From a checkpoint of a small self-supervised image encoder: batches of 256, 5.8 epochs.
Rows from block 10, named by matrix and row number. Rows with one number belong to one channel. Each number is 50 + 12 x the weight over its row's rms, rounded and kept within 0 to 99. All counts start at 0. After the name is the row's rms in percent of the matrix's.
# p10: first pointwise conv (model.blocks.10.p1.0.weight, 256x256x1x1), inputs 128-255
# p20: second pointwise conv (model.blocks.10.p2.0.weight, 256x256x1x1, transposed), outputs 128-255
p10.209 088:24 36 18 57 44 36 45 52 73 39 47 07 50 61 42 31 73 65 47 40 41 36 45 43 63 35 57 40 64 46 58 27 52 52 58 58 52 61 48 44 71 43 53 57 38 47 40 35 47 45 59 45 46 38 55 47 63 33 43 62 39 43 43 39 21 56 47 39 42 62 63 32 63 54 52 59 47 61 53 44 56 42 52 43 29 36 77 48 39 43 56 37 50 39 38 44 51 50 45 39 35 44 59 26 24 50 30 41 43 54 34 54 45 66 39 30 44 62 49 44 64 51 33 47 57 40 46 35
p20.209 086:50 50 56 60 39 38 62 48 62 35 58 45 33 60 42 62 40 53 40 51 43 37 60 49 54 47 44 37 74 37 50 47 57 38 48 33 39 54 40 29 46 64 53 40 54 43 31 49 35 57 46 43 51 33 54 48 60 48 59 57 41 59 64 44 39 54 36 34 46 36 57 42 45 39 51 51 53 41 43 50 56 42 42 55 49 50 63 54 49 48 48 41 43 51 39 53 49 44 39 50 39 66 70 53 55 50 51 52 40 51 72 70 46 48 54 54 65 37 42 44 48 43 49 57 42 43 42 42
p10.210 105:60 58 62 34 41 42 63 31 58 62 59 52 44 40 51 72 60 47 54 54 50 53 39 40 34 44 52 43 49 61 51 47 38 40 58 50 31 40 30 44 54 33 46 49 55 30 53 54 43 39 31 49 50 51 67 47 56 36 31 46 53 48 49 51 53 46 44 36 58 49 70 37 34 17 57 65 50 36 34 39 45 57 47 53 47 51 62 60 43 65 61 59 42 45 33 32 36 51 53 42 50 48 43 45 54 43 60 37 52 01 52 39 24 43 51 57 44 49 39 17 50 47 62 48 42 57 63 57
p20.210 107:64 53 62 34 63 35 62 54 43 54 48 42 48 43 45 50 42 39 50 47 38 50 53 61 73 44 57 50 44 60 60 19 46 27 49 42 37 34 48 42 49 57 42 44 51 50 47 61 30 53 41 37 63 24 47 56 73 45 42 32 49 60 70 55 46 47 67 39 45 40 41 55 50 62 36 35 66 47 45 54 26 53 55 55 56 46 75 51 35 41 35 56 45 40 35 41 21 57 54 66 42 56 62 35 80 67 66 55 76 58 63 66 26 40 58 54 65 36 60 35 53 35 57 38 58 34 28 55
p10.211 092:30 60 45 48 45 54 42 56 41 52 49 43 52 78 47 42 29 58 56 38 58 49 59 56 56 48 40 52 66 51 09 23 40 61 50 49 26 32 63 50 58 56 18 49 54 58 52 53 56 40 43 46 48 62 24 55 56 55 58 49 55 49 52 64 67 58 42 47 63 45 58 39 49 41 39 48 44 54 63 66 56 30 57 30 35 46 51 41 53 59 63 55 39 58 50 50 45 54 57 55 56 43 45 40 54 49 15 48 44 45 37 53 63 49 32 20 30 39 58 56 53 57 50 63 46 43 29 45
p20.211 081:47 31 42 54 45 54 44 50 57 44 39 47 37 39 71 53 53 49 60 58 59 31 50 50 52 62 44 50 35 56 58 55 52 52 58 55 43 52 36 47 43 56 65 43 53 75 48 60 48 69 53 45 62 52 50 45 32 48 57 59 40 35 49 55 42 65 45 57 49 58 47 40 51 80 64 60 61 34 48 42 53 40 59 69 43 42 59 51 58 54 69 34 64 56 47 42 53 25 55 54 57 53 53 67 53 45 54 55 39 68 47 43 47 47 33 43 64 67 42 47 50 58 68 65 45 47 65 54
p10.212 105:48 44 63 45 40 42 67 45 59 56 61 77 65 38 49 76 60 38 51 43 66 27 30 52 48 40 41 20 40 40 42 56 36 47 58 40 37 60 29 40 49 53 43 59 43 52 65 37 32 46 44 56 65 51 61 42 54 49 49 54 56 40 51 47 67 38 28 31 51 40 54 26 49 36 66 49 31 41 47 31 46 55 35 56 43 61 68 61 41 57 50 60 55 40 36 38 25 60 56 46 43 31 44 53 60 46 64 55 61 29 46 36 29 22 49 58 41 45 41 21 39 31 66 37 47 55 41 40
p20.212 104:34 54 42 45 54 58 42 60 69 57 40 56 58 67 63 46 41 60 60 48 76 49 60 32 54 61 68 44 47 52 46 57 57 67 50 41 68 30 41 61 65 35 56 39 56 49 47 43 53 53 42 45 52 66 42 62 38 62 30 40 39 44 62 58 66 37 47 54 48 57 11 75 43 43 36 43 29 50 59 54 69 62 55 61 19 87 34 70 79 48 53 35 68 57 47 58 49 50 81 42 60 52 61 46 36 46 50 54 36 56 49 39 50 45 54 52 34 69 25 45 43 46 50 50 61 58 57 31
p10.213 076:67 50 45 41 42 36 64 31 43 35 56 37 50 53 55 36 51 66 40 83 29 73 39 46 54 28 45 60 56 58 50 59 50 67 47 49 42 41 53 47 39 35 43 48 35 30 50 49 50 67 34 33 44 52 64 70 60 55 54 78 44 66 56 54 46 52 51 67 49 58 44 81 49 39 42 27 38 46 45 45 43 43 49 47 77 20 53 50 52 39 45 53 48 64 75 76 42 46 58 46 52 33 51 64 51 44 50 44 38 63 45 49 41 71 49 44 27 49 62 63 37 57 32 41 24 27 28 42
p20.213 077:69 76 59 47 39 36 40 58 48 52 49 46 44 42 60 40 59 48 54 63 51 40 66 41 67 47 47 44 30 53 52 45 58 59 62 60 62 49 59 48 65 62 47 00 55 59 46 43 48 70 48 57 61 44 54 50 40 59 49 44 55 49 51 26 55 73 41 60 37 46 39 81 20 64 34 31 55 35 13 59 36 53 46 45 45 93 55 54 53 41 39 62 45 55 48 31 35 54 54 46 37 36 40 60 42 44 32 54 30 35 68 44 48 29 48 38 62 46 42 60 37 42 50 31 56 64 59 62
p10.214 084:43 45 45 58 51 55 62 57 39 55 46 56 44 44 41 32 66 52 55 40 39 28 31 43 63 36 57 27 56 50 62 60 56 49 60 76 55 54 34 20 41 51 58 59 60 56 57 51 50 54 48 49 41 51 49 48 49 57 52 62 46 63 61 46 65 55 46 41 63 31 48 40 52 40 68 47 66 60 48 54 68 55 39 35 48 42 62 63 54 39 42 40 50 61 59 52 50 61 30 45 31 23 48 43 37 45 52 61 47 48 47 75 24 41 41 54 64 49 66 58 38 44 39 50 48 14 25 31
p20.214 079:56 64 54 66 49 34 51 36 42 46 46 50 45 44 68 62 45 40 45 48 36 54 59 46 57 45 35 43 33 62 44 54 56 47 61 60 61 38 63 58 47 56 61 65 63 48 55 59 54 53 45 47 47 63 40 46 44 63 30 50 56 66 58 53 58 54 42 42 43 26 46 66 45 41 55 51 60 42 56 52 55 42 41 40 42 52 73 79 34 50 44 52 53 66 57 50 58 59 56 67 43 57 68 48 54 41 40 42 55 39 44 57 55 41 47 47 56 52 43 57 66 84 54 47 43 36 66 39
p10.215 092:53 40 57 43 42 40 45 36 28 38 63 34 36 47 57 55 28 52 53 47 58 65 65 49 48 50 75 60 49 41 63 44 36 46 56 40 63 44 60 57 41 51 69 49 43 41 50 40 37 44 72 51 51 51 47 47 49 26 38 47 50 42 61 37 60 31 37 45 61 55 25 47 47 49 60 28 50 45 11 62 28 51 54 57 50 45 56 50 48 60 58 50 44 44 55 50 42 28 49 51 30 41 25 52 70 44 71 36 47 28 48 37 47 35 49 53 55 32 36 38 43 50 33 63 49 49 59 43
p20.215 081:51 59 52 46 52 38 64 43 33 47 65 45 63 46 58 36 47 63 50 44 59 52 45 39 54 37 52 48 28 60 51 59 40 47 54 67 41 39 52 69 43 69 49 44 66 49 44 61 59 44 40 41 52 40 50 49 49 58 46 48 64 39 48 64 57 50 50 42 27 56 51 40 72 28 46 43 50 49 34 32 27 42 52 42 27 60 51 59 52 49 55 47 41 25 39 52 47 36 48 71 47 49 65 39 30 45 53 41 46 61 55 39 51 61 56 36 42 55 44 40 42 50 34 33 77 39 37 37
p10.216 099:45 61 45 62 56 58 50 38 38 30 61 47 64 60 56 45 45 49 49 21 42 58 37 42 55 56 56 42 50 57 40 58 48 57 58 46 41 54 34 71 56 54 38 47 75 41 41 51 56 47 38 33 71 64 66 39 48 19 54 49 58 46 52 68 47 62 39 55 44 49 64 33 56 56 56 60 54 50 55 42 38 65 43 62 67 66 61 56 52 82 64 54 60 48 55 71 65 49 55 49 48 68 64 55 66 46 68 57 51 61 29 66 58 47 77 56 57 39 43 56 54 34 57 29 52 67 62 53
p20.216 116:65 52 32 64 64 37 58 73 92 61 56 65 32 52 47 45 55 47 47 54 46 42 45 41 60 51 35 58 56 60 43 36 43 60 58 63 67 44 49 43 51 73 50 57 40 72 54 45 55 61 60 49 63 73 46 60 48 64 38 52 60 67 66 63 68 36 40 72 46 47 61 53 28 47 52 76 47 63 74 48 62 61 63 48 59 66 58 71 56 47 55 63 61 38 45 87 50 57 54 46 57 61 53 57 51 58 58 58 84 66 47 51 57 52 70 43 44 52 52 76 72 53 51 64 47 36 52 67
p10.217 098:57 37 46 77 33 25 57 34 52 74 69 39 30 32 52 31 52 42 43 62 40 36 40 58 68 53 60 37 55 31 71 69 56 47 65 54 54 63 31 28 28 40 71 48 38 61 67 50 41 53 63 61 52 45 58 47 61 52 57 68 64 56 55 36 58 51 46 55 56 36 35 37 33 52 70 40 52 51 37 49 55 60 39 55 42 57 53 60 55 37 56 32 55 66 62 40 33 50 51 57 46 31 44 42 71 54 64 55 37 28 51 67 50 58 61 66 54 42 59 45 45 29 35 34 45 47 31 35
p20.217 095:58 67 50 63 49 50 54 45 33 47 46 67 44 50 58 54 53 60 46 70 62 69 47 43 50 33 47 48 35 64 44 52 37 53 38 51 63 50 52 54 49 47 58 50 45 44 46 60 53 63 34 49 40 59 46 55 38 68 44 48 41 61 50 61 49 71 56 62 48 49 47 55 43 40 59 61 63 40 69 55 72 48 57 61 59 47 64 38 54 19 46 56 34 43 36 50 47 45 43 66 54 56 52 52 51 43 52 49 56 65 40 64 66 44 58 62 53 62 48 49 66 40 54 63 47 45 64 59
p10.218 100:72 36 54 71 72 52 64 40 37 85 30 49 76 65 37 56 45 45 59 71 50 67 24 40 57 49 48 72 52 50 41 49 54 57 36 38 57 38 49 50 31 54 28 54 47 31 65 47 46 81 37 67 37 43 40 65 43 40 40 64 47 23 57 32 48 40 50 29 63 69 58 45 48 30 65 65 43 46 52 21 35 68 58 53 47 54 54 37 46 37 65 25 44 61 62 55 21 65 51 35 43 35 65 31 51 43 57 51 51 41 42 49 60 62 41 35 58 54 54 51 56 56 55 65 57 57 51 52
p20.218 072:62 61 56 32 43 23 80 60 43 64 33 41 40 62 48 54 49 35 52 53 40 52 69 48 33 22 64 53 53 62 62 37 80 37 46 45 51 50 39 41 57 82 47 26 51 32 53 37 46 66 62 46 59 58 56 58 59 52 48 34 33 37 79 55 47 39 57 50 30 44 50 51 22 50 57 80 49 46 24 48 34 43 46 49 63 50 99 63 36 13 78 51 43 47 67 45 44 53 54 62 57 67 49 53 56 56 47 35 47 51 37 63 48 48 56 46 60 54 48 62 43 62 69 39 53 57 61 51
p10.219 098:51 44 50 59 68 53 47 52 44 65 53 39 47 50 51 31 71 36 56 42 25 32 41 43 58 41 56 32 42 46 48 58 67 56 60 67 39 49 37 20 40 59 60 51 53 60 64 47 45 52 59 38 43 59 46 41 43 63 53 66 44 58 68 47 63 79 47 36 59 39 37 29 49 37 58 34 48 53 36 39 57 54 28 50 44 43 65 61 47 32 51 51 37 62 61 47 44 51 27 34 33 36 46 33 65 42 45 39 55 41 45 57 24 45 49 49 42 33 59 57 40 44 36 58 39 22 30 42
p20.219 103:42 44 46 51 48 74 50 54 46 41 57 49 61 64 50 42 47 46 38 33 57 57 58 57 57 33 53 63 57 36 59 46 47 49 32 42 50 69 49 38 40 41 42 41 54 41 38 53 59 34 57 39 54 32 61 52 59 33 66 52 48 61 50 50 53 57 61 54 66 72 52 45 59 45 51 50 52 44 46 56 44 71 57 56 60 38 45 44 61 48 40 57 56 63 50 62 59 66 54 39 36 58 47 61 49 60 58 49 38 63 59 40 44 58 49 53 58 51 77 49 47 20 37 47 62 77 35 65
p10.220 102:42 54 67 40 49 19 75 41 54 47 53 41 57 60 21 59 40 59 67 48 50 62 52 47 29 55 16 42 27 64 46 45 35 69 35 56 29 31 54 64 63 48 34 35 72 54 45 50 33 35 18 47 45 57 76 44 46 53 43 31 30 51 41 64 53 37 37 39 32 55 96 38 44 29 65 57 65 40 63 59 56 59 32 62 34 59 74 51 47 65 38 61 44 42 48 55 57 42 60 50 51 57 55 27 54 65 49 55 54 34 40 40 40 43 52 54 37 55 47 53 54 35 56 42 52 58 35 66
p20.220 096:61 71 40 66 54 64 30 59 51 65 94 49 57 50 61 37 59 47 57 53 40 59 63 37 64 68 53 49 58 48 63 44 39 51 51 59 47 60 73 39 57 43 41 70 66 50 52 39 37 50 55 62 32 52 46 46 25 63 57 49 44 83 41 42 49 55 30 45 53 47 60 79 49 31 55 53 66 62 53 49 46 40 58 43 62 51 50 47 24 68 28 64 51 46 35 46 50 67 55 48 53 46 52 61 36 41 66 60 28 25 60 59 43 60 57 57 70 21 46 52 45 53 37 47 62 60 55 63
p10.221 095:56 48 52 55 53 47 38 81 62 75 46 21 48 37 42 48 53 50 37 38 51 34 53 60 51 52 68 55 45 64 47 27 42 33 56 61 48 59 41 39 44 52 63 77 15 49 61 41 56 64 35 44 48 48 62 47 46 54 35 58 40 63 51 54 49 39 49 38 58 61 16 42 60 41 51 51 50 52 42 23 45 16 38 17 64 51 41 60 51 51 63 70 45 53 54 63 46 56 37 54 41 46 49 42 47 34 83 28 58 63 58 46 49 50 50 24 46 27 55 42 46 64 31 71 34 52 60 29
p20.221 097:64 52 61 48 54 60 55 50 54 60 71 41 64 63 36 44 49 52 43 36 35 54 46 55 77 49 54 42 47 55 76 38 48 46 48 56 44 53 87 38 49 55 50 51 46 58 40 60 44 33 37 32 33 46 51 60 55 66 55 40 64 78 51 52 46 50 61 45 36 30 31 71 49 44 67 60 38 60 54 30 48 42 73 47 44 47 70 47 44 44 27 52 67 50 37 64 44 83 57 71 58 57 76 34 69 49 67 52 60 50 58 59 31 66 58 66 65 45 63 55 41 63 43 64 68 55 70 43
p10.222 102:48 60 67 41 36 49 51 48 40 34 51 48 47 53 61 37 31 48 61 52 50 66 38 52 64 42 62 47 64 46 24 44 51 64 64 66 47 46 55 46 43 46 24 54 36 46 57 46 49 62 52 39 30 50 60 73 32 29 40 50 42 42 50 44 55 44 59 54 66 42 47 37 55 46 40 29 46 68 55 52 24 60 41 53 59 41 34 68 51 38 50 45 57 58 48 60 37 53 49 47 27 44 25 50 39 43 47 67 60 49 51 40 53 43 39 38 48 44 41 48 47 55 43 44 25 43 44 53
p20.222 089:40 44 48 48 58 49 44 71 37 32 45 47 49 30 59 37 57 13 56 53 47 60 52 45 64 67 33 41 48 32 45 51 74 43 59 65 29 59 37 45 47 52 45 37 67 52 15 61 56 54 41 28 57 56 58 30 43 48 49 59 57 62 57 39 49 24 51 48 39 45 32 69 37 61 63 78 58 45 70 55 39 47 51 35 48 60 51 46 34 63 62 40 52 48 52 07 52 42 44 55 40 42 35 59 40 48 61 57 33 23 41 41 37 59 74 41 58 49 43 56 46 42 46 58 45 33 54 47
p10.223 116:43 36 45 68 45 67 50 66 29 57 55 41 53 45 59 27 35 64 61 55 45 43 50 59 40 63 41 58 45 45 28 46 25 40 53 61 39 34 61 71 55 56 39 33 50 70 46 64 54 56 55 42 69 57 26 59 50 70 38 56 36 62 59 51 61 44 53 57 54 40 73 45 59 47 56 35 51 61 26 77 39 21 60 30 63 58 38 58 50 42 51 56 50 43 51 56 47 33 42 62 39 51 42 56 67 39 21 54 56 67 31 65 54 60 45 51 32 29 52 61 43 53 41 64 31 32 37 27
p20.223 114:41 58 63 37 57 57 30 24 22 47 60 34 61 49 45 51 44 50 49 47 42 52 50 46 60 43 50 43 72 64 61 48 70 54 43 53 40 71 54 44 60 14 48 47 35 31 42 45 60 55 50 38 42 51 49 47 34 28 59 44 35 51 34 38 56 40 48 44 49 51 61 52 66 45 31 48 48 58 50 49 28 50 28 32 42 43 28 55 37 35 43 65 25 55 45 52 67 55 40 47 50 51 28 58 52 50 30 28 58 42 36 58 66 57 68 42 60 28 46 32 49 57 36 37 46 66 44 39
p10.224 107:39 47 30 44 50 44 67 47 54 57 39 39 39 67 42 40 42 41 27 57 67 52 71 64 48 55 62 58 28 52 70 31 39 53 25 43 46 72 49 52 53 43 50 56 58 61 75 51 33 58 19 48 37 52 89 49 35 51 53 60 61 44 39 48 65 49 53 46 56 36 42 60 31 39 54 46 46 41 65 30 47 55 53 47 44 44 60 60 54 59 49 39 56 23 49 57 34 42 35 50 14 44 42 63 61 30 47 59 46 57 42 56 42 50 55 46 30 47 50 59 44 61 36 46 67 53 66 54
p20.224 111:47 47 63 47 45 66 35 47 37 33 49 58 44 53 55 61 62 46 51 61 59 55 70 37 23 44 51 60 34 40 39 45 43 58 42 66 48 60 36 60 57 50 35 52 50 53 36 36 63 31 49 30 63 50 44 32 41 42 66 52 50 52 52 39 52 67 58 46 56 99 54 27 45 47 60 64 57 41 44 33 44 71 82 45 61 35 38 60 45 37 48 41 69 60 71 44 52 69 49 36 67 39 32 60 39 39 81 48 34 61 35 54 55 43 40 45 42 57 56 50 31 52 45 59 63 65 43 58
p10.225 079:32 46 46 25 45 49 45 43 54 56 34 19 39 55 45 45 55 76 48 35 45 40 50 38 60 38 61 56 62 54 34 33 59 44 66 70 48 66 50 21 53 55 49 57 52 29 47 48 37 27 37 31 45 31 45 38 54 37 36 42 70 54 47 33 21 70 40 53 36 38 62 42 59 58 43 57 52 54 42 51 71 48 45 26 42 51 64 47 42 52 73 20 35 57 51 63 35 38 51 45 28 52 45 47 40 53 37 60 47 64 44 71 60 64 30 40 58 52 56 47 55 69 32 49 51 25 55 48
p20.225 080:50 28 72 55 43 60 56 52 56 44 58 56 29 67 38 53 52 65 48 50 47 41 59 57 58 48 49 52 62 45 46 41 50 43 53 60 39 54 49 38 48 46 40 51 61 67 51 63 42 47 46 44 48 40 73 49 57 61 55 56 65 54 52 42 37 46 36 58 64 54 57 49 38 55 65 55 72 38 42 56 45 51 45 43 50 40 52 54 51 56 50 43 27 49 52 47 57 49 64 51 21 45 54 52 51 49 39 45 38 31 68 64 57 58 59 37 64 45 61 55 66 56 48 41 36 39 34 47
p10.226 088:44 30 47 45 51 51 39 30 55 46 56 46 68 44 46 75 37 19 55 59 62 45 33 50 37 51 29 39 45 21 39 55 63 47 47 45 40 49 55 64 36 46 45 21 60 69 26 52 63 20 33 55 47 50 19 42 53 48 29 50 42 43 54 63 27 61 51 45 43 28 46 50 52 41 45 64 41 74 42 51 52 52 56 49 53 62 35 43 60 49 63 62 55 48 37 28 51 47 41 39 78 51 53 45 52 40 45 45 48 34 26 64 53 30 62 42 57 57 51 47 61 32 52 32 56 49 49 68
p20.226 083:35 51 76 41 29 30 53 62 46 39 48 45 55 28 63 61 59 65 60 51 51 23 47 43 51 50 31 39 47 42 24 67 49 51 55 59 54 35 44 73 64 61 44 41 41 45 30 65 52 33 35 67 66 52 68 45 33 25 49 43 70 55 57 52 74 51 51 35 46 45 63 54 55 28 41 24 55 37 38 42 47 70 43 41 49 72 33 66 48 50 42 54 39 78 50 35 58 69 43 63 54 30 55 47 60 39 31 50 35 54 44 44 50 66 39 43 54 59 37 48 61 40 39 38 69 32 42 47
p10.227 104:40 40 72 29 50 40 47 47 45 32 44 34 27 51 46 47 42 27 60 32 42 49 61 57 47 48 65 42 24 45 54 31 37 49 75 43 55 73 41 33 39 57 65 69 47 59 49 43 51 53 54 38 34 29 68 35 45 27 47 41 56 35 44 41 53 50 58 46 50 59 32 39 54 45 74 52 48 52 54 25 33 32 46 47 44 43 78 57 36 48 60 47 56 44 26 52 54 64 30 50 50 51 63 45 56 32 37 44 40 44 65 38 47 48 28 26 52 43 41 34 40 44 54 46 46 54 54 49
p20.227 104:46 39 53 51 35 43 35 60 46 45 26 36 42 67 50 82 39 42 38 61 35 46 43 43 35 39 20 28 47 48 33 61 56 49 63 41 53 37 57 48 36 79 40 53 30 39 43 66 58 33 42 55 56 46 48 59 36 55 33 58 55 45 59 50 32 60 36 63 34 21 48 59 45 27 58 41 41 45 46 42 63 41 39 60 51 49 69 49 51 30 40 44 52 46 66 57 47 29 46 66 39 57 55 33 53 42 51 47 46 43 41 51 41 44 54 57 43 45 39 71 39 63 66 56 48 53 55 35
p10.229 112:35 36 61 51 24 53 53 38 62 51 54 41 51 35 40 51 75 39 53 54 29 64 48 36 47 47 46 70 32 46 53 39 48 52 47 45 36 47 32 38 54 38 33 46 52 39 56 41 56 63 36 40 62 58 47 55 56 42 39 55 38 51 70 56 33 37 45 39 53 53 33 55 39 57 54 28 32 35 29 28 48 49 50 42 57 35 76 53 33 46 43 37 52 59 40 34 49 37 54 62 46 43 61 45 53 41 65 45 46 43 37 41 27 56 43 38 33 50 36 46 39 55 58 36 00 48 46 39
p20.229 116:45 34 71 34 30 41 57 58 56 45 46 46 44 46 35 65 56 66 56 56 60 42 41 44 51 51 61 38 41 49 42 62 50 49 70 49 43 38 41 61 55 51 45 44 58 64 50 50 47 36 41 62 41 37 55 61 65 53 47 44 59 40 49 38 36 71 59 32 37 40 53 39 46 48 48 22 42 50 21 49 49 37 71 62 67 27 72 57 53 45 34 55 58 46 31 29 31 50 52 50 37 36 82 34 56 47 55 53 26 52 75 71 39 52 27 61 62 39 62 47 18 35 44 48 62 49 44 44
p10.231 092:58 72 48 63 47 36 59 49 58 67 72 54 43 33 55 23 43 51 57 50 55 47 43 62 64 52 40 42 62 45 52 46 44 50 57 72 61 66 59 30 34 54 60 47 51 71 55 56 44 50 49 62 65 53 70 56 61 68 52 76 68 66 55 40 76 39 52 62 54 48 55 56 59 54 59 59 43 53 60 48 55 47 47 16 45 55 49 56 56 58 40 43 74 60 45 57 45 40 27 58 42 28 56 52 62 55 61 50 51 50 39 68 34 47 74 53 51 33 69 51 39 51 48 53 47 54 30 40
p20.231 092:56 48 36 33 58 52 37 40 62 37 43 42 59 56 47 57 52 43 63 41 57 45 45 63 38 67 47 66 48 46 55 58 41 51 55 56 40 46 32 46 41 48 56 53 50 50 47 39 45 56 66 54 59 36 58 48 53 44 46 59 55 37 48 53 38 35 51 38 51 55 52 15 70 49 43 48 71 58 42 33 39 63 46 46 46 55 21 41 45 65 55 53 60 43 39 58 50 36 35 50 44 53 45 58 40 72 49 40 61 54 42 35 53 57 33 37 63 49 37 31 54 47 65 25 57 52 44 53
p10.232 109:67 53 52 43 48 44 60 42 28 21 62 44 54 40 52 46 41 44 55 47 33 55 38 37 43 38 52 62 41 58 59 62 47 47 37 38 58 39 28 59 45 46 43 43 44 19 40 29 76 47 58 44 56 38 63 41 44 30 34 57 31 46 61 33 55 53 60 42 49 54 10 48 46 52 55 40 59 65 35 49 40 66 62 58 54 37 57 46 65 46 47 34 30 53 59 38 35 35 37 48 36 46 36 52 65 49 73 47 26 45 53 37 42 50 55 62 57 53 29 42 47 59 63 45 56 32 57 49
p20.232 122:48 52 40 43 70 40 69 64 58 54 52 51 43 58 63 32 84 39 50 57 48 53 46 46 47 41 53 54 56 55 45 51 36 53 63 61 49 48 40 52 37 57 43 41 34 43 60 62 68 26 31 60 70 47 67 46 56 58 45 51 79 45 65 62 73 32 52 36 49 53 42 38 70 52 09 41 47 44 41 63 38 50 50 55 77 54 46 46 50 55 51 65 40 55 35 57 42 48 45 58 64 54 31 41 29 40 52 49 58 64 66 53 51 64 38 37 57 61 54 77 50 45 44 60 47 40 47 66
p10.233 107:50 30 18 57 81 53 50 79 59 53 60 62 57 56 65 46 57 48 40 87 45 39 66 52 46 53 90 55 49 31 33 57 48 41 52 53 68 45 61 55 42 58 50 25 64 49 55 46 40 49 54 46 39 41 49 65 42 38 44 46 55 52 75 41 49 49 31 33 48 42 65 59 56 48 33 23 54 35 70 44 58 36 68 46 57 42 49 42 52 37 61 41 50 35 65 66 51 53 49 28 58 57 72 54 47 54 37 59 55 54 37 65 64 51 65 65 67 61 53 56 52 74 44 50 45 51 97 48
p20.233 094:41 44 47 60 35 42 41 62 73 48 26 65 42 31 60 52 57 33 46 66 59 48 61 34 44 48 47 27 50 52 35 47 69 57 37 40 56 51 38 43 33 48 49 44 38 34 45 81 28 46 45 67 69 38 64 49 35 58 40 47 29 53 41 38 47 46 43 50 55 53 53 47 54 26 67 57 58 45 60 24 69 57 56 71 39 33 73 46 62 39 57 46 69 57 48 52 57 40 40 33 47 58 49 56 39 57 57 49 46 69 45 54 46 23 45 54 50 40 57 42 38 34 79 55 31 48 49 63
p10.235 086:60 57 55 37 57 68 53 47 38 18 21 47 59 59 33 36 58 44 45 27 55 54 56 57 31 49 52 56 54 61 39 53 62 60 34 29 43 68 54 30 67 46 31 66 60 55 25 39 58 51 42 58 46 61 59 67 40 48 47 75 46 42 42 60 25 68 57 61 49 58 44 48 45 47 43 46 70 54 52 27 65 52 48 46 44 32 84 34 51 58 39 31 48 66 50 63 57 51 42 30 43 46 40 54 50 31 57 41 52 60 51 55 31 52 51 35 57 65 45 51 66 43 61 48 64 37 62 59
p20.235 093:30 55 79 56 42 46 47 13 38 64 39 56 54 34 53 38 32 68 67 49 66 59 56 44 45 31 57 58 47 63 50 61 52 62 32 44 54 49 52 56 79 47 62 38 29 44 54 43 52 67 54 54 39 64 46 67 15 51 57 46 53 36 36 79 46 54 57 54 50 53 48 46 42 62 48 58 37 38 49 34 47 51 40 53 30 52 51 50 46 30 55 46 33 55 64 37 47 58 51 56 43 64 56 55 51 44 44 60 50 54 36 56 63 42 52 52 43 61 43 48 40 69 56 72 55 57 66 51
p10.236 104:58 60 49 62 39 37 50 19 65 60 74 43 39 57 54 32 54 36 63 42 56 51 40 55 46 59 50 57 38 34 51 40 50 56 56 60 54 44 38 52 39 51 38 38 29 42 37 43 41 34 45 56 39 41 16 46 56 39 28 49 47 49 55 29 49 49 52 50 61 70 31 32 49 45 74 56 48 52 46 43 47 65 51 57 43 53 55 50 33 51 77 56 55 41 39 42 45 38 35 48 67 38 49 31 49 64 48 47 59 25 49 36 26 53 35 37 60 56 34 38 51 41 42 66 46 49 57 56
p20.236 100:69 47 55 57 57 53 47 58 41 55 38 73 68 46 35 47 66 59 51 57 59 62 39 50 51 54 35 45 38 66 41 73 37 65 79 66 52 52 39 53 55 47 56 42 48 43 56 43 79 49 51 69 65 51 61 51 39 30 49 48 56 32 37 51 64 59 69 76 55 71 58 34 29 34 61 66 38 42 58 30 57 65 51 44 57 46 28 35 63 22 69 53 42 52 40 45 56 36 45 44 30 56 40 59 38 41 39 52 45 45 47 47 78 33 50 45 41 72 56 48 37 54 36 57 45 42 52 44
p10.238 088:55 52 56 50 43 38 50 42 59 60 39 51 52 66 27 30 48 47 67 49 70 58 62 48 36 49 43 59 19 23 58 64 44 63 39 43 54 41 48 47 45 38 60 57 36 32 28 52 38 50 63 46 28 54 25 47 47 44 43 58 45 44 43 35 33 65 53 76 64 54 64 69 62 49 66 10 66 42 40 51 52 68 39 45 49 41 73 24 45 23 45 56 56 62 49 60 35 46 52 58 38 53 66 41 51 45 34 48 66 56 56 52 36 68 20 48 69 71 55 50 58 49 42 56 60 39 32 43
p20.238 091:42 57 56 35 33 58 52 54 49 62 64 22 39 38 73 36 47 59 72 52 73 22 72 53 52 70 64 47 69 47 40 59 61 79 60 50 51 49 29 62 55 55 50 35 45 54 58 73 49 46 54 70 52 62 63 61 47 47 47 48 51 34 51 48 43 56 39 44 51 68 69 62 36 62 21 49 47 39 35 60 42 33 45 59 59 49 38 56 50 53 48 29 54 42 48 51 61 48 75 59 67 49 48 55 35 42 43 56 52 52 57 49 56 42 51 47 33 41 37 54 40 52 64 63 37 61 53 43
p10.239 085:68 68 52 59 38 42 73 59 48 45 43 55 45 29 30 33 39 34 60 50 53 44 44 59 51 50 28 32 53 55 58 53 45 44 49 36 46 47 48 44 39 41 65 33 35 59 51 38 22 33 40 75 39 45 69 34 49 46 54 54 33 56 69 48 70 49 50 63 41 66 51 42 26 51 59 31 36 50 46 41 51 49 42 50 34 46 60 37 44 67 59 58 42 38 44 52 50 51 50 38 49 47 52 29 51 33 45 31 56 31 42 44 37 50 37 48 42 35 55 70 38 48 54 56 37 67 40 55
p20.239 077:34 47 51 66 42 61 45 51 31 56 54 47 68 34 40 53 54 58 70 54 51 45 42 60 55 59 44 43 27 57 51 53 54 40 46 61 39 55 62 70 58 43 48 85 34 59 36 54 50 60 57 59 36 52 47 54 41 41 50 55 54 55 52 47 31 51 54 41 44 52 38 53 61 55 46 50 48 45 51 54 44 45 62 53 51 49 44 53 56 39 48 25 57 35 44 32 40 38 62 41 42 42 71 54 63 33 53 68 35 43 43 42 19 51 61 38 48 46 63 58 63 46 60 46 57 34 49 50